{"arch": "resnet_bottleneck", "model": "CTC image transcriber", "dataset": "analogue clock faces", "train_examples": 195000, "image_size": 64, "grayscale": true, "crop_scale_min": 1, "horizontal_flip": false, "rotation_deg": 10, "cutout": 0.4, "tokenizer": "char", "vocab_size": 15, "norm": "groupnorm", "activation": "celu", "weight_standardization": false, "depths": [3, 3, 3], "kernel_size": 3, "stem": "deep", "avg_pool_shortcut": false, "widths": [128, 224, 384], "init": "small_normal", "residual_init": "none", "optimizer": "soap", "beta2": 0.99, "lr": 0.0034, "beta1": 0.95, "shampoo_beta": 0.99, "eps": 1e-08, "precondition_frequency": 32, "max_precond_dim": 1024, "merge_dims": false, "one_sided": false, "adamw_lr_other_params": 0.0018, "steps": 4600, "batch_size": 64, "epochs": 1.5, "lr_schedule": "linear", "final_lr_fraction": 0, "warmup_steps": 920, "weight_decay": 0.0, "adamw_weight_decay_other_params": 0}
Rows from block 3, named by matrix and row number. Each number is 128 + 24 x the weight over its row's rms, rounded and kept within 0 to 255. All counts start at 0. Numbers have three digits each. After the name is the row's rms in percent of the matrix's.
# convs1: 3x3 conv, stride 2 (model.blocks.3.convs.1.weight, 56x56x3x3), inputs 48-55, a 3x3 kernel for each
convs1.0 103:134098149106104124112140123140136153133103097113132110122157144106131121118139109146085108145108133130145129124104102120101130172123128142134130144110134120103090152133134148117091111138120108167116142147137145117113
convs1.1 102:117104129116096095094102100165174118136120139131116114129140134133148184111138110133143161129126174156098103166106122148107128105143108151086097114163145124125128132089161121156089128151132091120089168123145168144133
convs1.2 093:117153151119127098106120133154166120149174157099152135091163170131096131116088148153100101126126114136179139141162134148134179120114142132170135149129128136100108129118129060129127147109104080132142124163137125117167
convs1.3 101:079118111111114147140120105153122100119169122108096103133127149111112159129163107099083155064146132121105182101121121125130108125108146163147131141129140160100121136124114147148104068112142111149143133112104117116141
convs1.4 100:139131135139107135147123087150150125123125115103120131120122170106116149117134127128113145097146163095091178142119143100058160141083146115130118119116106147099149169129140169102100115117061152190100146118135108078135
convs1.5 103:122085069121146152127175112131137156132134138104149104103159125153142156149186141139122117113088141134098145101120133109120127147072129140137164148095117151159126128148112081167145100154105126118138116082096136121121
convs1.6 097:111107129109146097114111149114114116142150121121149145093113161131096151131125132096134179145157086139098107120150144172143115127074122117121157132083132157146114146113132053155160169110128121124136162135090131143123
convs1.7 100:114091156117112125150162134086157163102122109094131155120152118159147114162126109108123146132162130105126133123117107068124165170160117146125087145140149163128136169115152139110129155111087176131146133082096143140126
convs1.8 102:118124130143151107139118152118120149150102134116107114139134185114149121073102079103126148083108111162087129099154149143138118162101111179134124128135146139116148162139093147104127116112129138139154131151121138136120
convs1.9 113:144141135169128083075136122157133141103131136101175117133135126137140108109104120092118087129103169136114175125106104107157127132103149121098106146142133110145156128075151093149124135175110133120109155139147060166114
convs1.10 102:111144112106131104133095133145166155135119095067121167134129123135134149136129134097099137098145131153106143171120150115163144126079129116147161132100108165143131172123133166146128095085081088105152081171152148117162
convs1.11 094:141101104141107161137129124156218143192108141139087121164145123129083124139103123137109099109128104135139089100158125073179129162119101133170153182093149163142127120139131165123092109088116103125122126176121137127114
convs1.12 103:146128123124127147111112130091117112122112129169127119150132092104109146114157092151125096154119168151157146074107097057145160121161141097150163173125152175116137146089181084135121043089063126084129102115106119112126
convs1.13 103:165116154130095123149136095109127115127095117110144134143137157126147113130162103123155149133090120153126119143109109133127161095100142081105141139112148124135143070118148129145102133086151095126137121120140167119132
convs1.14 098:160064105109119100106120135111109125141129123179140103100146102141101100122128144097178139165122140139101128137125177098129121101114123122115121116140089158140126136103127091137150160156126142106098059114159129124099
convs1.15 096:134137116089148119120089178115140115155124155153135104109147123189090128089164171122114115095133163160147112126128121158148084097120164147130125160135113071133124124137086183141158132135127166146117171123107122109143
convs1.16 109:114146124145132128106130084117132156094095160144113141083145139169126150114143120106131117138171128117098158179124138061122175121085113120141103158101145150105097091103125148123136112145125155143117128093118087151133
convs1.17 107:116127097128131134094140113128120114134122149129101141119130120129130149115139102184129091154131157116124101136104113160132130106119156152120145164096084116132164135095093126097133149104131078128159143118145185111107
convs1.18 103:170152147153130152124135164102103123136122164102139159119128117120105110112128140099100109104103107165174179143144144139092111118110098140050106175110096165154144119111160176117140136129198112129134117166122123092108
convs1.19 102:090143150103119132099151155127157109117115116124131154121120113128117151150137117122129085167134088129127083117100140165144102152112127163121113129163113104155130111100176108131110231144113117079106116080122126088152
convs1.20 100:136122095111125116108156141142063156145150143092195119132078106121127153127106156124112150124158092129100141106166126133104102153110119105180159101114088126114170168072140182145162128095087155134126123064116106152126
convs1.21 096:120099147126148133126130138121097142156114135159137112121093122085137118127146129128138143138124173102129107117093123125121116121121069139111167114129154115129137137118148122137131135126127157129138136099129181101124
convs1.22 095:096142132135114142161107137108154151130150159125160159148154099144095117146137119091162119116125169118089145107099144134114121130128146137149142139106096126176134107124114129098122127063144127101147163122171157081118
convs1.23 086:113109138130105153106135128114123109138121131184144127114144131142106076122137141153087117132137123142169127146164139075116115130124150126110158115120052101108122112109107132147119125128116143106083157133176090139098
convs1.24 108:088116103118131120144105112087107104110160150134124148133131103099148137153140130108129158146105131165147128141132099116094154083163135137144117124113123118125130073089150111090124095110098169094109089178141141113115
convs1.25 101:174144119095143117127111127146081118105135106152174151126107102160101115126137122122140151153098134121138084121135111166124133097124122120110120132127082127109121110112164128110121170139137126156149095149096128121108
convs1.26 102:108092120144112125136147135087112117106092131110127119142129122138143139136166087106149101154113113132103132100149119135146087153160102127128131156128114153133104138163096114102155110085144118147127148118070132063141
convs1.27 104:130132097135134104126135137143119150140130140122054084128142088143115133133108127078107091143141109099143136132133127123119124120141095135144144122117119141152113117088156119129126130123110108107112123090151150126121
convs1.28 092:104131080109118120140091145160129124106132115147155139132148136105112129141102139104082173127151131124135098124155149156118130135145119138096153166120128070156107131131110109108098117127208138161123121107122132100165
convs1.29 102:122118124132150110123093132160138145112136156089140121103147107166086127153112146143132126133156113143128155131122134116141150110154130090106151143130116140124143093078148094110117134117108116135125079098093119082108
convs1.30 097:159161135141107111173127100120125118091122142111090145135124105127139123112115093096117161105118168107107120138125080106101130120140153107093138112123125114127111166118156093111127149129084120123213123107137146103084
convs1.31 108:098121115149128136163094173132124132112136109118138147116141102106145167107136116102157147164111134176135098145132081160126145108112171134135156107102129130160135130132164112091155118110121084099128149131138130124092
convs1.32 093:146114118120105132119132114125140103112131096109127145177086112132121167114106106128132141162163088093125142144129128078129112140123116144144135098122176119140136104122092118070130132130138131124129191098151129130094
convs1.33 104:122115142135164129121142170115154136139097106139106081130154121140156126115138121081148128165128104118121164153120152106115194120127154114189140115125161137135162106114140146139142110133148153116144145123086111122140
convs1.34 113:164140170102134149096129140130132156119083129102142139130146113142127118158118114125092112148173118114151111132152102157173118140091088093045151156124160116135142127164122146114132100135106125146125152117085145069119
convs1.35 092:126128141105134115147127108148185141156154136124123131122143120087137132088130153116125157164121120130119108126130117183101116137107133135116102091129132101112163111183148147125095108175189140109110136171071134132139
convs1.36 105:112149154116129141121145126122082152083144166093108112093142055122124127137111091197131135120152114069141166094145147100124086093138111125124114112124117109138133114125111127117128126150106152130160146120076115122123
convs1.37 099:115136141102128125162126114138121176117157137151109092118080119113151165154086143140103117124113165114110141132162082138105139133153125102128119095122144140096140134121155090085118111145118099097160115146146095165151
convs1.38 104:102143127081120098169135132119130130105124127163125137141112093100149149094128142158138155074111128118112126113162108131104093145077104136147121081113187138128139130149130176125110118132086154127171122142108088110155
convs1.39 102:147148108111119136097118102118142124146126104088138152122109127103135125154100157162113115131150137098142104145121130124082112137117068147117116114143081116097128121092142111177122125090113105114132132097129149125174
convs1.40 089:149115127095106123169119100125088152113126147201171065136123151116155099150160124110124124135099148129141085137134107110123130154129158137116122148089153141130144127103119125143151095140143128149129113135162134141117
convs1.41 101:143149168108109132148111120160151116132151105129111119133115140148140102137107139144130114173102124144101133094094113069102138144133135090134157090144094111127124143134103088145097082077098167147133151121128123123080
convs1.42 094:125110062150164103136109147150126095109113120086131121148120122138103161099127148121079140114114145145152149096130109119125110113109146135126140086102095135130095125123130134121133076130127129127098103124103071167177
convs1.43 092:129117108124128103147120093128109110131122131090121110099112153105135128099137141138130083163150107127132098131122111133095132134152137163101111130093116131115128116146102115136170145104149097178118134142146102110112
convs1.44 100:164122096170102152129104140075116120075142141118146141111109119128123136118133150155112137145101134131113146123128129132100138144144116136136153106155124137112134113129091120137093126118069116118167113189103153195098
convs1.45 098:101109159112156124150123106140116134096130118069139155099116140092131151131110108172141125154103110183129133128133147128158138088112167118143190100137106152099116077133132128128091174121142120136143143148170073109111
convs1.46 094:163127151153178113117118121125106129108140104125149147149161129138152120111078080106111117139148119120160113092131138146161134141171147154104084189128124116152127132131166138098097119107106115121116138119094112131122
convs1.47 110:118114082118129093136125106111115126110120127102084100145122132127098114130126128089140164120109170169156139119133114128088118125069149122115163169125111162130138159123088167097108116122115138110095142110094121124121
convs1.48 100:128137082148108124126153127115095131094158134163153164108100116095117124138138136103140148132150085119125108148146096158127141103137144086146093142156104120140134121150118100134107135155134125137145136141085129159098
convs1.49 099:135136147096110126130107153095104151097150156158154133132162133138143150103116127130106110117124161162128147144140097129131146129119132110168136098158108096144131169125121125115123191140186111089144124118133137098184
convs1.50 095:134109134154093119091111139101141120145090150163105135120140156169112088093143091142124157138112128113174138088077153118115124121148133136094117121115120151141119101128148164093099121101134159185141143144145134149146
convs1.51 101:147128157087136134081132138134093101090104115130168116119139148094094118119103131107129103131142142139110101131165133128113130111130114119150155117169089105086113124074165143160147153131193115150120155144126107132101
convs1.52 095:167124101136131117119148119114091118117155168114099137104082120136105098150151100175156111136108173112087131182124132134094098073117109114106154150147114138147101124140139112135150134146128130136165115075142115139171
convs1.53 099:082099132126122110150164098158120122182129163128194139129144125149113146137149139134132129153127103161130171113123145071111129121118144154109146103132163148157160108128110180156146133134114167133154131121131154120169
convs1.54 094:110122166117129109137133115112103093100118165150153146169119158173119093110156103102134170178105160174174089126159162091111133067153129111108132101138110133080139146135170172148124123141134147112162127096145130100132
convs1.55 099:135124145144135158145113110117121137169136150121128098127119123103125135110139132128105152104136124101140108127127110166146119116152128140146131123116142129126130109131082164110081131149094137160110094148146130131112